A small CTC audio transcriber, trained from scratch.
Model: 7.61M parameters, log mel input, arch crnn, norm batchnorm, activation silu, widths [128, 160, 192], rnn lstm.
Training: 1000 steps, batches of 64.
Data: trained on telephone keypad tones over noise or synthetic speech, 39062 training examples, 1.6 epochs.
Rows from block 2 of a small CTC audio transcriber, named by matrix and row number. Each number is 500 + 50 x the weight over its row's rms, rounded and kept within 0 to 999. All counts start at 0. Numbers have three digits each. After the name is the row's rms in percent of the matrix's.
After each channel's rows are labels from the 100 clips, of 14976, where the channel reaches its highest value: "top examples" is what is common among them. Only what is clearly more common there than usual is listed. The data: telephone keypad tones over noise or synthetic speech.
# conv: width-5 conv, stride 2 (model.blocks.2.conv.weight, 192x160x5, each kernel summed), inputs 80-159

conv.51 100:563530473513594481447513471418543533550481401481490517460453488537457502514470596509457478576361491523520469437550553471430454535459540517590507466593481504402585548503560555512533507493534434401449630388550459528512456426440567469451383557
top examples: key "D"; first key: D; last key: D

conv.50 110:412448477530453475505484477527457588496524521418412458434440471512487550501505532532548499512493441383415485548544510504505460395605511377480500490499549551604505541562506549507501521508427470435493486558425473517525561492523509500524633653
top examples: key "#"; mains hum; last key: #; first key: #

conv.112 113:424548481480413477552492425505491566499534452458440456441427518517396432485513514549477534491398466462486432496441545529499457444498485469390508502484443502435524461498451511478502518545528519523414484489530421442536434547565493516548553461
top examples: key "A"; last key: A

conv.165 102:489542490526463454566516437482503505507499599485492553583587479508449474464402516434560470525543505527510429460510469474472578479509453537460453574420394555463521493453452475508557438574476548498455353453441506502558491479585483462524497434
top examples: key "7"; last key: 7; first key: 7

conv.32 110:417555469493453520562449521517470443477534515517464574461489477509486527568479505553592488395498544283530427524524471489599486508542470490453486468604515489456479517553510556605479459379381464448493422531438564437405404509543448456546561485
top examples: pink noise; muffled (low-pass); clipping

conv.77 103:553453436545470466506537490435482471563490479456581495495534477529416596494450526460633512505469489532506516471497434556465493538556425439489509431498382534459486487539494513432499562413505508549550448472512521531541466474458534461527471492
top examples: key "6"; number of keys: 9; number of keys: 8

conv.62 096:532455541451376520424501514458512551521459548533527507419418383558445459518527449511515479450440505506537483545480516498484485433498454470483421459463485460497506526541422486431481472465472466483478506525488505545558465460488501571523498447
top examples: key "A"; mains hum

conv.3 104:461425450438481514447471510579520478531480464559523565473492498599534516326506547611505522520568511436446517534473480490490505462496523516510525458578514481442538510483478432569521436474565487478552549443414529525483391469429402557540429478
top examples: clipping

conv.188 101:545507595464463484462500567510461481519488553508531443534482576501564459442629491499569464460449501453487563457488464479524454493452522495458559435587530480490570529367599465480519451459471470491544610416541457520541418387497511483586430429
top examples: key "2"; last key: 2; first key: 2

conv.38 104:549448547447507526495472549483417472455496452482512497568481548435457490460418469504521544515543549492428484481439484527518540557460543543501405532584477468545530449514486474527501495581504513524516474435509461532486444468451488539515482507
top examples: key "7"

conv.37 095:552466539439435418566525434457559528520522488489389459602527460502517526522477506500423510462463502493538514453388567594502470630508464492493445471478348577528427392501489490507484445493447498546502554446502459512516487508488475420542556485
top examples: key "7"; mains hum; last key: 7

conv.123 116:487461446480423455446452514512477485577547494435414546434524424381534518418472537493551471497378399460518587455568415512462421447471524498439458475566498452477453493570412481506378476501443516502472438461551560423577439484437456558479500513
top examples: key "#"; number of keys: 9

conv.149 100:554454432453517501412554435522489515427427496481451456452408414476515489502475476526553462412439491447509405534491495478463501496572479534489474520568462402472488461431538537481472455449496606553476386499456468538482454542523522526421477464
top examples: key "D"; mains hum; first key: D

conv.162 097:420487532484436591446479527558414558384471535587501521516471484508434521561522565508425489477511452537484423550446565456442450462556539468510448468574469566584488574510476393496449544416448458510444546529485581507531561474420469476604525454
top examples: key "8"; mains hum; clipping

conv.141 102:505447515524513488461521411513445490532412430431550559554417491537446476471480482460547493564518521477542400458433476610480519527526570472488586544423494461492489553531515550492383473444531368507461485484518563511466448533535549531473426476
top examples: key "1"; mains hum

conv.180 092:466551515447526458529517498547466560508423571629514567511454542492465519560493502521484470567535539468546546485494449467560382564465553510472416506536451500440470563508463516457544458469411486523514590537497536503471565494444438460452534447
top examples: clipping

conv.113 104:502650406563475479545396510521478458521565538594474586471556463481592483477500499467570449430486516535500498459560496484481586531560439595492472458424491525499529528553575607435399524519424518484469445499411490526549521437585380540518488423
top examples: key "A"; clipping; first key: A; last key: A

conv.163 103:556388516505466465476441533534490544467549440476440563632487545499514514440517430496447471494387504418488542456457513511424459541462509541452499504561560552532570440530529489532462446445496491425543406563473512485546425522494546441511429411
top examples: key "9"; clipping; last key: 9; first key: 9

conv.100 106:519488515528473535508524481497581539515546464372501505424535496484555445458525532500483513521494458362506470514538446501522456556495368512547463486460404515553491495469558492552548445462465473494560500498494437429501492454504364553416555474
top examples: key "9"; mains hum; last key: 9; number of keys: 2

conv.101 099:513549538479511403493464552353443587395462443498501471417494512446600551499571539475532565530451454479559498407468545519504463589446463604553531502561468522413568495496473563516494479467507513495526409422482480536580505427389471512509479537
top examples: key "0"; clipping

conv.16 099:483511507600507499340560581483492499556558475489470487468567432522370480483439542472545483433458468501494486508533553421415490406480438468491472537466454474569535520386526510555481490558507434483484611475449437522505396540528508509492594456
top examples: key "#"; first key: #